python train.py --dataset="rendered dice on a table" --train_examples=36250 --targets=["total"] --arch="caformer" --hidden_act="quick_gelu" --qk_norm=true --optimizer="muon" --muon_scale="match_rms_adamw" --final_lr_fraction=0.01 --adamw_weight_decay_other_params=0
Rows from block 3 of a small image classifier, named by matrix and row number. Rows with one number belong to one neuron. Each number is 128 + 32 x the weight over its row's rms, rounded and kept within 0 to 255. All counts start at 0. Numbers have three digits each.
After each neuron's rows are labels from the 100 images, of 14976, where the neuron reaches its highest value: "colour at peak" is the nearest of a few named colours to the mean colour under the peak; "strongest on" is what is common among them. Only what is clearly more common there than usual is listed. The data: rendered dice on a table.
# fc1: MLP up (model.blocks.3.mlp.fc1.weight, 768x128), inputs 86-127
# fc2: MLP down (model.blocks.3.mlp.fc2.weight, 128x768, transposed), outputs 86-127

fc1.660:088159128172128192183190149113110128146128128099071163107128137092128128123166128110155087128138149128128128070112128117128110
fc2.660:128128128096128086119128091128128128146102093191149095128138155107128128128128128177128163085077128081128138128128213128128128
colour at peak: green
strongest on: two on top

fc1.534:062088092128128128128099165128128128128128171128128099128180128188128128149128099128186096128128128156128128128128128066128079
fc2.534:128128128077128128128128128174037074164128128128035146128128077077128139095128177153128128128101157128110137128151128186081128
colour at peak: green
strongest on: three on top

fc1.392:128128114107128168128174031079128095128190128120079128128128191128128128153128128158122118128083122128150161128128110171128128
fc2.392:120119191056128097128129237164186128128128128116128128074128128128065128128128128128128128128128128057128090101128125128164120
colour at peak: grey
strongest on: two on top

fc1.508:128194178109068128165128137167128180160083128160104130128165128118128128153086124128128128064195056147180128125110205113128128
fc2.508:109087128155146161119128062116128128046128128178128129128062128128197128100128128134128177170075128128177181128128099119128171
colour at peak: green
strongest on: six on top

fc1.385:128128128093068123155128201128203095216128128179128128184128091128064103128203144132092184071095128124104128128128128128128128
fc2.385:164170128164166093128128115080074128128128128166128128128167128128151128094128061128159088128215128128128128128128096124190178
colour at peak: grey
strongest on: six on top

fc1.148:170128169128128128128196072128128160128082100165128172128093128128148128197082135101128041128128157128180160165170110128086128
fc2.148:131128126128108128167128094128128128110128152145221128128182181159128128128156050093128128128123064125128148097079189128128128
colour at peak: green
strongest on: six on top

fc1.506:088128128128087128106160128119160128128128144103029207128064128099128192128219178162128128128084128093128128128155128128174157
fc2.506:194128128128128128128070128128108128128163120128128042076128128081184129128128128071152128128170128101128128173071128128128124
colour at peak: grey
strongest on: six on top

fc1.445:128128128128141128205158128120128088128176128128128128144144118175165100128208128128128128198108128128149165128128190159117128
fc2.445:073192107128128093128128128128128128067191128128105128128102128101085088179128128109134128072108163128128071225122091158128083
colour at peak: green
strongest on: four on top

fc1.334:101125144071105092086128128128128128128129072136128203128128128128128066128169128128128060128128081100191128128128093164190128
fc2.334:128189124128128096193128128140128128118183188091128128128128128128128128095174128128128160128128208139128128065128247157128128
colour at peak: green
strongest on: two on top

fc1.307:060133128089196132126128128128128128128134128128151113172128128143128128128098128128050139128128172128128128128106128171241128
fc2.307:179100128140128128140128164128141128128128113128128112092163160144128083094128160128128128107176128105107128152128128128009175
colour at peak: green
strongest on: six on top

fc1.722:107128128128182099233091167128159128128164128128128144175066128128128128128158128163128045153128128128172128128102060082050087
fc2.722:086099128128128128082128160128079128145128146095062128128186128128092128128071128128078161128158128146128167145128193180128128
colour at peak: green
strongest on: five on top

fc1.85:128128128047128128128128095125147128128128087107128169128128128128128097128177128077128201128128128128128128128128070128155128
fc2.85:128128128128128122128128212190189066128128128128167128171128090128128128128112128128150128119128128128128128128128237128092128
colour at peak: purple
strongest on: three on top

fc1.170:128146128128142128128128128114128128128128128128129128178114128128148128066128101131103159080161128035128204128128128205109128
fc2.170:108128128128092093128104128128128128128165128180128206119092128128128128128128128128128128128128128128124128073105150128128110
colour at peak: grey
strongest on: two on top; dice: three

fc1.591:128082087128089128199128128115098128176128128152075128094128128049128128128158171128065180177150093128086128128047102128171128
fc2.591:137109154128153130106128128128199051097128097090128179183128085157102128128075128128161058110128128110142245106128177090128128
colour at peak: grey
strongest on: six on top

fc1.714:075088128128128128128128130183074128055117077119084059128128119128123100128128152181128203128128138168146128128168128139157128
fc2.714:128128096128154085128145164132128189146128072128128128148115128128128128146147128128128128191128168128106168128081128088128128
colour at peak: green
strongest on: six on top

fc1.613:128102128128128128169098128105092128208178149134100128109101108128128128101239152105128064068128086097145181128190128126104065
fc2.613:128128139128128128128128128180128128070118128128141103128128086132128158128053128128107163128156128128208128128082128226128128
colour at peak: green
strongest on: six on top

fc1.96:128128089128130128128128035128128142128058057102128128128127128128065153098077132128128128106128128175181184128128128142072160
fc2.96:128145128079105152104128128101160071212128216128107106128128128128162128187128191096105033166128086073097072224081128072128128
colour at peak: pink
strongest on: three on top

fc1.344:098128128101095128128128128201144169128183095059128111128173128128128092017062128123102094128128128074128128128148158166128184
fc2.344:128128128183128128030128128128124128160113102202124128128143128128128128128128128128189128165149100166128128128128128095090050
colour at peak: grey
strongest on: six on top

fc1.489:152140136128128138111128128189128184095121128128128135128128128185076128154101134147094128128128094128120070128139097181191175
fc2.489:128160128128128099128069096083128107128113134128164128128128179142128045128128102058183128128063114125128128146128128128159080
colour at peak: green
strongest on: six on top

fc1.9:191128128111191133128077189128151102109173167128085145128128195210094099128128122183128128107181100128133128128108128128128175
fc2.9:128121128128128134128128128061085172128128128105153128145128086128060128110156070042062153128144108091128128128041153128089107
colour at peak: green
strongest on: five on top

fc1.474:078128128097249128128182128128128126144128128084112067128128128065100054156128082128128097128076128128128120058086161128128172
fc2.474:128128115164128128165128128151097128054123149128156128128128128128158188128111169138128167112201113189128102137187127128154070
colour at peak: green
strongest on: five on top; green die

fc1.230:128130078128128128128128128162128128128128120128128130128145127128128128002128216128126071241128121054128128105128155128128128
fc2.230:186156128162129128128178206093128128128164128128128128160139114128128128154128066128198128060128143106128150128159128071128128
colour at peak: grey
strongest on: six on top

fc1.363:128094128101128108076101097128128131128177160110128128128124128174101128091128084167128128128128165104024128128126126128128147
fc2.363:128128128128158159128128182171128178128128075097128128126104174101163128128100128128177128128128128157189128099128128066128128
colour at peak: blue
strongest on: one on top; blue die

fc1.616:128128129128212128157128128123128128177164085051109128128186177075198077102149128128089159172128128128144128128107128128113149
fc2.616:128103128053128175115128105128128128128128128168153128128155128128069162136088128128123128128080138128063101128128138114128101
colour at peak: green
strongest on: five on top

fc1.663:057082123128084164232128128128128188111128178091172133128122086128128128128180154128129128116067128128168128089142128128128128
fc2.663:168108128113128128100128202128128128217133128128096128128157128128128146128128128128128128128163128128128116190128128128128161
colour at peak: grey
strongest on: five on top

fc1.311:128128156128138128128145128102123128048128185181128128128128159053128128128128198040128128177128140128128128128175128128128128
fc2.311:128128055208186128128080128073128128128128099079193128175128082128111128195128094128128122128128128128128128128037128128175128
colour at peak: green
strongest on: six on top

fc1.413:128144121081115164128114128137128168126128128138128128128128128057055108128128128128157128173069183157163176059128146067070128
fc2.413:190057128206134128177128133130134175128136128128113114100128128171126154167128177174128128096158128162128102128175128128161128
colour at peak: grey
strongest on: four on top

fc1.111:044128128128128083203056128128128190128145128128189089152101128128128128095112079128128192198128128128128128128128128095128169
fc2.111:128128128128128163055128101128128128128165128128070168128213128128177128162128150128128079128128128128186167187128128128128145
colour at peak: green
strongest on: five on top

fc1.305:128128168128128128152128067128128128128128128128128151165128065128128128128128128096128113128128128183128071128197054128128128
fc2.305:163128128128212128050196204097144139128075114119128128128128128104071139197128128128128143128128128109055128128128139131128213
colour at peak: red
strongest on: one on top

fc1.581:102112071128147128206128128113157128145128043179128168145128179159121145159134128128160136198128128138115128128128128128184169
fc2.581:125128160167128134060128128174079128110128187083128148140128128084128128194128176115128118096128128150150086128128128128128035
colour at peak: green
strongest on: four on top

fc1.333:128128128107120128128128158128197128147128063128169128098128128128111007128193091138110120128141128206175128087128205128128128
fc2.333:128128128178128080128128128128128128128093128128128128183098128128128220128128113202128128147146128128128128145207130052128128
colour at peak: green
strongest on: two on top

fc1.201:082106128068064128128176092128102128076120128128128075128128128128128081116128128072128128128128128128182128151189191128128128
fc2.201:128128128128128107170128128202128128128128128128128128128128019080128128128128128128128128128128097128031128128128116128085128
colour at peak: green
strongest on: six on top; green die

fc1.421:128128109128178128161128128128128128116128074085128128094128048128073128128180183128131039170214128044163128189193183148128215
fc2.421:164169166128128128101111128203094128128128128147101128165128172128128162128123093069060234128119128175128128065099056128128128
colour at peak: green
strongest on: six on top

fc1.162:088128149142128128192128128128156128128062128128128128086128157128128106128150128167128128151128099128128199081128128128137128
fc2.162:158128173097128128128128128147128128128106128090128128128176150211117128102052093128128128214128108080128107128077153196086167
colour at peak: grey
strongest on: five on top

fc1.115:160128128128128134073128147176069128075128128128203128128128149128128128221065168128128128128084128147202128128128073207128192
fc2.115:128128128128182113095128078055128098128128128128128128128128128182178149066128128128176013192101128079128053083128128128050145
colour at peak: blue
strongest on: one on top

fc1.574:185057128128128066152128128128146128176076125128128128128165107128128090128128128128128128128106059128075128071000128128172128
fc2.574:077128179128090128128128128188108128128181068106173128128128128078128183128100128128128191189128107128128128169208128128128080
colour at peak: blue
strongest on: one on top; blue die

fc1.501:182128069128197112157153128128128141160128069086058107201152097129087059155164128087136137166128186128128128178128154074155128
fc2.501:046111128128096169107128128108061150128060128128138107079128174053159171124152128129085128094214128170128128131157081128128130
colour at peak: green
strongest on: six on top

fc1.609:085094128086128080128128128167128102216128168193075161188096065171128128134128128175128174128128128162128104128088128128128128
fc2.609:166128098101141161188116096121128088113116128128128128102128128086164128143128104100143136118120128128090095085128121128226224
colour at peak: green
strongest on: six on top